Weights of a small image VAE: encoder patch size [2, 2], batches of 256.
Rows from block 9 of the encoder of a small image VAE, named by matrix and row number. Rows with one number belong to one neuron. Each number is 128 + 32 x the weight over its row's rms, rounded and kept within 0 to 255. All counts start at 0.
After each neuron's rows are labels from the 100 images, of 14848, where the neuron reaches its largest size: "strongest on" is what is common among them. Only what is clearly more common there than usual is listed. The data: simulated fluorescence microscopy of cells.
# gate: MLP gate (encoder.blocks.9.mlp.gate.weight, 336x128), inputs 0-127
# fc1: MLP up (encoder.blocks.9.mlp.fc1.weight, 336x128), inputs 0-127
# fc2: MLP down (encoder.blocks.9.mlp.fc2.weight, 128x336, transposed), outputs 0-127

gate.62 [166 117 110 133 134 106 189  97  64 139 122 115 114 100  87 107 109 149 145 164 119 147 174 143 102  89 147 149 125 138 169 139 138 124 163 101 107 132 142 143 121  97 104 142 156 169 102 139  98 101  89  88 147 113 153 146 124  91 161 131 144 111  88 215 127 143 126  99 218 170  75 133 159 105  24 100 121 155  94 114 118 144 195 115 107 132 192 123  87 112  77 111 180 129 122  62 125 133 111 149 130 122 207  82  91 106 131 116 149 124 153 138 177 166 137  97 171 124 153 128 119  87 123  97 140  75 134  67]
fc1.62 [155 104  97  93 143 117 161  85  60 125 110  84 130 105  99 113 139 102 141 105 120 133 155 173 110  99 159 117 118 151 169  98 148 139 185  94 101 138  97 145 124 111 104 107 170 146 141 134 111 134 113  93 140 147 201 137 179 106 110 155 135  96 147 218 147  87 115 127 212 134  56 105 137 127  81  88 121 158 136 189 143 136 186  88 102 117 181  90  92 113  88 135 179 143 123  63 102 146  76 129 134 160 182  94 100 117  93 114 123 139 158 160 175 150 140 109 148 131 175  89 111  94 116 112  93  70 103  83]
fc2.62 [145 134 123  56 115 138 129 126  96 136 213 159 114 107 127 122 114 167 140 132 139 143 115 170 112  94 133 135 161 158 130 118 126 154 115 128 127 104  69 130 101 126 115 130  93 128 112 126 133 124 131 135 172  73 116 140  90 136 136  65 105 125 146 255 134 177 112 111  93 125 104 108 138 161 149 103 130 181  63 134 126 147 159 115 102 123 187 157 147 132 167 117 148 121 130 139 128 124 125 127 120 154 113 157 117  89  16 116  99 134 109 133 141 112 125  98 129 130 179 197 118 147  91 112 131 149 121 125]
strongest on: vacuoles; fibres

gate.320 [163 102 108  62 155 151 104 110 122 131 135 138 106  95 170 117 125 167 158 140  82 130 134 139 112 104 166 124  78 140 139 114 111 175 104 109 139 133  77 139 193 111 139 100 112 139 115 128 148 133 130 137 173 137 182 130 129 146 180 137 194 116  96 118 150  91 111 103 173 134 140  94 116 160  94 130 145 122 155 167 170 150 168 111  78  81 202 110 113 169  52 158 168 128 149  54 137 114 191 117  93 147  82  80 124 126 114 151 175 112 150 136  76 145 155  66 157 126 177  50 150 108 159 114 106  48 124 135]
fc1.320 [141  96  96 178 127 122 152 131 130 121 135 126 115 146  82 184 149 104  81 122 151 144 109 176 112 160  94 108 134 129 161  94 129 108 142  66 144 103 133 179 149 115  74 101 137 136 172 126  83  82 193 162 192 143 128  82 135 130 119 116 180 143 111 150 126 109 146 104 126 171 121  82  71 240 148  75  94  92 124 164 136 129 150 135  94 114  93  54 122 118 141 154 122  46 118 120 144 117 125 151  75 159 113 152 132 179 103 173 113  81 114 100 131 163 118 111  68 103 142 147 133 179  79 159 113 153 133 171]
fc2.320 [ 95 126 124 177 142 148 135 125 157 127 121 133 134 150 129 127 132 154 134 128  89 142  33 119 125 157 116 121 119 112 120 134 129  97 137 141 136 125 142 131 118 128 117 120 159 125 118 137 114 128 125 171 144 142  93 130 215  60 128 118 121 124 137   0 117 109 128 149 155 102 137 117 125  15 220 149 129 119  68 142 130 160 233 143 120 127 104 110 131 121  73 120 150  95 127 108 130 148 196 132 152 136 124 148 145 124 170 129 169 128 131 140 146 131 141 147 115 122 150  62 115 123  97 101 125  49 111 117]
strongest on: fibres; vacuoles

gate.20 [135 128 143 168 102  51 114 145 169 103 138 106 158  90 194 161 116  86 127 139 161 103 125 134 127 138 124 138  81 109 136 136  87 130 116 134  80 146 137 146  79 137  85 158 135 127 143 146 137 113 129  94  95 109 106 115 143  70 138 125 108 129 208 192 101 145 130 130 107 191 188 132 128 164 192 132 154 145  91  98 165  86 136 181 116 102 150 123 124 152 144 125  93  38  93  54 135 137 119 104 130 113 103  74 135 139 121 135 123 150 112  97 173 135 113  53 100 179 125 216 105 139 162 136 100 150  67  91]
fc1.20 [216 179 113 134 133  79 137 115 141 107 163  85  85  79  49  77 129 161 108 112 128 126 107 146 141 118 119 110 138 109 188 138 105 135 118 189 143 117 109  70 121  83 116 107 103 191 157 100 108 115 146  90 171  60 130 174  91 119 160 135  84 124 109 143 101 119  92 146 106  89 129 102 117 140  98  84 122 131 125 148 140 132 137  57 103  95 156 153  85 110 171 196 186 152 139  97 128 145 129 124 113 131 166 157 164 130 169 131 124 133 125 170 155  87 142 165 121 100  73 162  34 130 142 115 112 147 115 183]
fc2.20 [115 158 118 186 119 130 129 128 122 113 152 141 112  77 143 113 115 135 119 122 148 134 127 157 140 108 105 145 137 149  97 114 123 194 120 125 111 127  90 133 103 129 139 164 120 153 121  99 173 127 135  60 145  73 135 131 179 144 144 109 118 111  54  93 137 117 138 108 120 142 110  96 148 117 149 127 113  81  46 189 114 146 166 201 180  99  62  89 109  83 180 128 120  92 127 155 116 124 149 130  85 144 157  70  79 145 149  86  75 128 126 131 152 121  78 236 162 153  87  61 147 138 159 203 146 112 157 167]
strongest on: vacuoles; fibres

gate.246 [ 84  72  76 156 110 129 171 161 148 118 131 174 156 145 145 152 160 122  82 118 112 132  88 100 149  62 141 162 134 186 181 120 101 151  69 116  88 122 114 116  78 112 132 135 191 210 169 172 137  69 156 186  87  41 136 100 131  90 136 107 174 141 118  76 120 148 139 143 159 113 127 134 142 116 126 145 137 146  74 121 148  93 118 106 133 146 100 119 140 174 100 194 102 113 113  69 149 108 156 141 136 147  86 160 136 116 128 178 124 171 154 146  65 119 114 129 163 105  86 181  99 156  94 154 141 132 100 104]
fc1.246 [123 173  81 148 149 217 112 103  59 150 120 165 140 118 101 125 105 168 107 122 108 122  92  94 166  97 134 157 115 138 136 118 147 117 150  92 123 121  92 128  84 120 105 173 129 148 124 103 167 127 150 135 160 140 152  99 139  70 117 139 118 142 124  23 129 146 134 103 185 141 141  85 119 111 204 136 110 123 107 145 118 168  85 121 127 153  25 115 159 140 185  94 109 192 120 103 142 110 112 118 108 130 168 138 136 129 145 133 168 121  78 139 135 122 158  83 167 102 135 201 145 121  92 111 109 111  21 125]
fc2.246 [128 115 121 196 171 107  57 132 154 132  94  91  98 108 163 129 136  72 123 117 153 104 207 105 111 157 136 147 134 166 119 138 133 163 138  92 141 120 145 124 152 130 183 133  99 166 126 129 118 131 127 131 107  93 144 127 117 110 129 172 122 142 135 116 145 127 115 137  83 182 119 122 206 158 106 143 119 210 226 189 126 122  78 118  66 134 173 188 121 117  76 136  64 106 140 104 131  74  70 130  64  69 143 109 120  68 157 191 132 136 118 136 147 106 156 157 144 123 108 137 139 186 104 124 137 141 135 122]
strongest on: vacuoles; fibres

gate.170 [137 127 116 183 123 117 101 114  92 132  69  99 137 104 162 123 141  76 139 124 152  75 109 162 118 106 110 126 145 143 151 117 139 149  99 154 118 139 110 117 126 124 122 144  98 175 119 143 123 118 144 112 128 104 131 123 204 175 138 109 109  98 144 227 123 103 103 121  54 125  86 198  77 209  99 138 102 125  90 138 139 180  59  94 158  98 147  72 124 143  70 179 140 220 126 116 114 143 131 121 127 149  66 127 135 143 145 127 152 105 127 113 191 155 149 168  99 133 175  79 161 127 147 117 130  74  74 160]
fc1.170 [126 148 106 119 121 167 174 142 167 105 153 177 110 107  71 107  83 198 140 177 197 100 102 163 132  98 138 162 166 151 134 135 116 106 107 119  97 109  99 109 105 128 106 152 108  81 139 182 148 120 119 145 145 141  90 165 126 103 107 115  96 158 116 100 160 156 117 145  99 149 141  77 169 148 108 118 169 119  71 108 141 114 102  68 100  64  82  97  61 166 145 153 152  95 139 174 157 138 134 103 163 117 105  93 110 108 120 176  64 157 163 114  95 104 139  76  94 140 130 155 205 120 113 105 115  28 108  99]
fc2.170 [ 71 101 141 130  87 124 157 135 116 131 128 142 158 125 105 116 124 132 120 203 132 132 189 144 140 150 130 123 143 143 107 130 123 123 124 106 128 141  65 126 107 123 134 136  51 136 156 136 140 138 133  92 136 106 171 121 107 137 114 134 113 137 124 109 107 152 126 104 135 183 115 146  87  94 125 107 118 110  82 138 114 132  64 150 157 153 164 187 155 128 183 147 168 135 124  91 122 141 168 137 141 130 121  92 126 161 124 122 101 112 119  85 131 137 116 127 133 125  79 122 116 133 136 141 141 255 125 139]
strongest on: vacuoles

gate.229 [163 138  84 134 137 100 137 142 174  97 142  90  98 111  99 118 145 125 123 135  58 157 136 145 130 107 148  90 147 122 145 156 110 171 124 166 164 103  81 135 208 163 120  96 170 189 125 133  23 114 101  97  84 127 119 122  81 176 130 101 140 136 143 185 120 164 156 180 141 158 138 108 136 147  76 157 149 124 144 137 153  92 119 149 140 111 104  59 154 119  28 175 213 141 144  96 131 128 176 142 142 130  72 105 120  98  90 127 140 134 138  90 106 141 116 158 127 125 131  61 156 130  90 128 138 113 185 120]
fc1.229 [135  93 175  99 164  93 162 173 111 149 110 152 110 153 157 123 100 148 132 114  83 122 173  95 169 121 103 130 110 106  88 102 121 175  68  70 132 119 148 149 148 108 147  90 169 136 151 180 114 116 154 140 108  96 205 167 108 150 142 139 210 109 114 127 141 126 112 156 124 107 131  65 163  75  90 121 128 136 142 117 142  69 207  88 143 129  88 108  61 120 220 134 135 135  96 111 127 117 100  96 153 116 122 123 101 125 120 132  57 146 179 108 107  71 146 150 106 166  77 101 123 139  70 117 163  83 162 119]
fc2.229 [100 115 142 102 102 160 168 125  48 132 190 175 158 164 118 122 128 148 130 162 127 154 143 161 148 145 122 111 126  90 151 132 134  96 106 113 121 160 169 115 115 118  87 117 156 147 119 139 131 129 128 140 161 113 159 124 144 162 106  76 133 129 102 147 108 127 149 190 122 105 131 182  59  74 139  89 139  53  44  63 138 139 124 121 173 153  47 149 125 147 194 122 154 112 112 115 120 168 169 124 167 193 156 146 155 217  86  75 104 117 138 118 113 138 136 117 108 123 131 110 115  51 189 106 118 141 165 116]
strongest on: fibres; vacuoles

gate.1 [173 119 113  98 103  91 114 119 116 144 181  63 157 119  82 166 136 245 119  59 145 129 136 118 144 133 123 104  67  95 143 125 114 135 132 142 170 139 104 130 157 126 145 135  96 127 109 106  97  84 125 135 162 110  83  69 137 110  94 168 128  75  80 142 128 110 131 116 109  99  97 145 130 132  74 121 103  99 102 140  88 143 154 169 177  86 155 160 166 156 176  85 132  77  72 160 174 157 182 137 108 135 165 113 145 147  85 121  64 134  89 215 132 154 175 136 147 126 106 172 122 102  95 137 110 112 138 158]
fc1.1 [110 182 132 104 137  85 117  90 156 138 131 162 139 127  81 104 143 119 107 131 139 141 137 118  86 155 171 134 178 117  85 138 103  98 132 116 175 153 158 138 148 156 151 144 130 122 135 101 115 151 133 194  23 120 111 153  97 132  74 124  82 187 150  67 142 132 157  19  73 155 197 118 190 164 143 126 143 135 122 113 114 117 120 149 133 152  44 199  72  80 143 144 138 111 143 180 164 159  96 159 127 124 131 106 143 139 170 126 159 112 140 119 141  86 172  69 138 114 121 141 163 156 149 143 119 136 114 134]
fc2.1 [142 132 124 138  79  93 146 145  76 134 158 151 163 133 130 129 105 138 136 180 127 118 175 153 156 116 152  93 135 105 160 102 132 134 109 115 116 164 117 148 116 108  62 140 131 174 100 112 127 124 137 112 123 120 145 146 120 153 119  91 166 130 123 167  94  98 114 110 176 158 128 124  78 136 121  70 140  39 155 160 120 100  97 142 172 112 191 222 152  81 112 138 117 125  97 109 148 205 126 138 217 206 125 126 143 205  58  64  96 130 112  68 148 165  94 115 145 147 132 161 150  82 148 143 127 150 153 121]
strongest on: vacuoles

gate.223 [173 103  99 204 126 130 120 128  93 139  36  91  88 126 153 131 120 133 128 168 166 137 159 124 103  95 152 144  98 133 155 120 134 123  94 112 128 121 141 152 130 103 150 144 129 127 104 137 137 120 135 165 139 128 219 132 204 101 101 161 113  91 160 152 140 132 147  94 139 122 151 150 139 128  89 109 152 150 144 149 142  90 139 139 106  85 192 164  81 112  87 198 156 134 134  76  91 123  36 117 120 133 191 116 143 158 109 107 129  99 116 107 163 128 143 105 163 134 121   0 147 116 118 142 119  73 134 154]
fc1.223 [123 145 142  83 114 122 109 141 123  96 209 103 154 170 135 103 139 117  95 131 125 111 144  99 172 163 152 113 146  87   8 100 114 103 131 160  92 139 120  48 104 217 184  81  98 143 161 144  67 136 145  75 150 130 139 118  55 123 127  88 140 148 147 135 177 134 143 165 110 146 104  65 156 135 180 130 122  99 138 167 124 164 159 110 161 140  86 114 130 160 112  95  76 141 124 138 149 141 156 152 108 130 113 155 141 138 185 141 123 172 128 119  85 145 109 136  85 155 134 207 138 145  92 130 103 171 139 122]
fc2.223 [ 81 111 136 202 147 104 152 115  84 131  74 116 144 142 129 121 138 117 115 165 140 136 187 112 142 186 136 119 105 110  85 139 125  88 112 110 124 151 166 133 155 124 112 133 140 110  96 118 112 132 114 176  79 168 202 129 191 120 125 184 159 140 148  61 105  73 125 151 143 128 136 113 101  35 170 141 124  67 122 134 123 104  85 103 170 123 107 182 104 127  66 127  93 119 126 103 137 155 165 136 171 135 180 106 138 192 253 108 136 115 116  93 113 149 122 136 138 137  74  92 139  90 155 143 128 124 139 119]
strongest on: fibres; vacuoles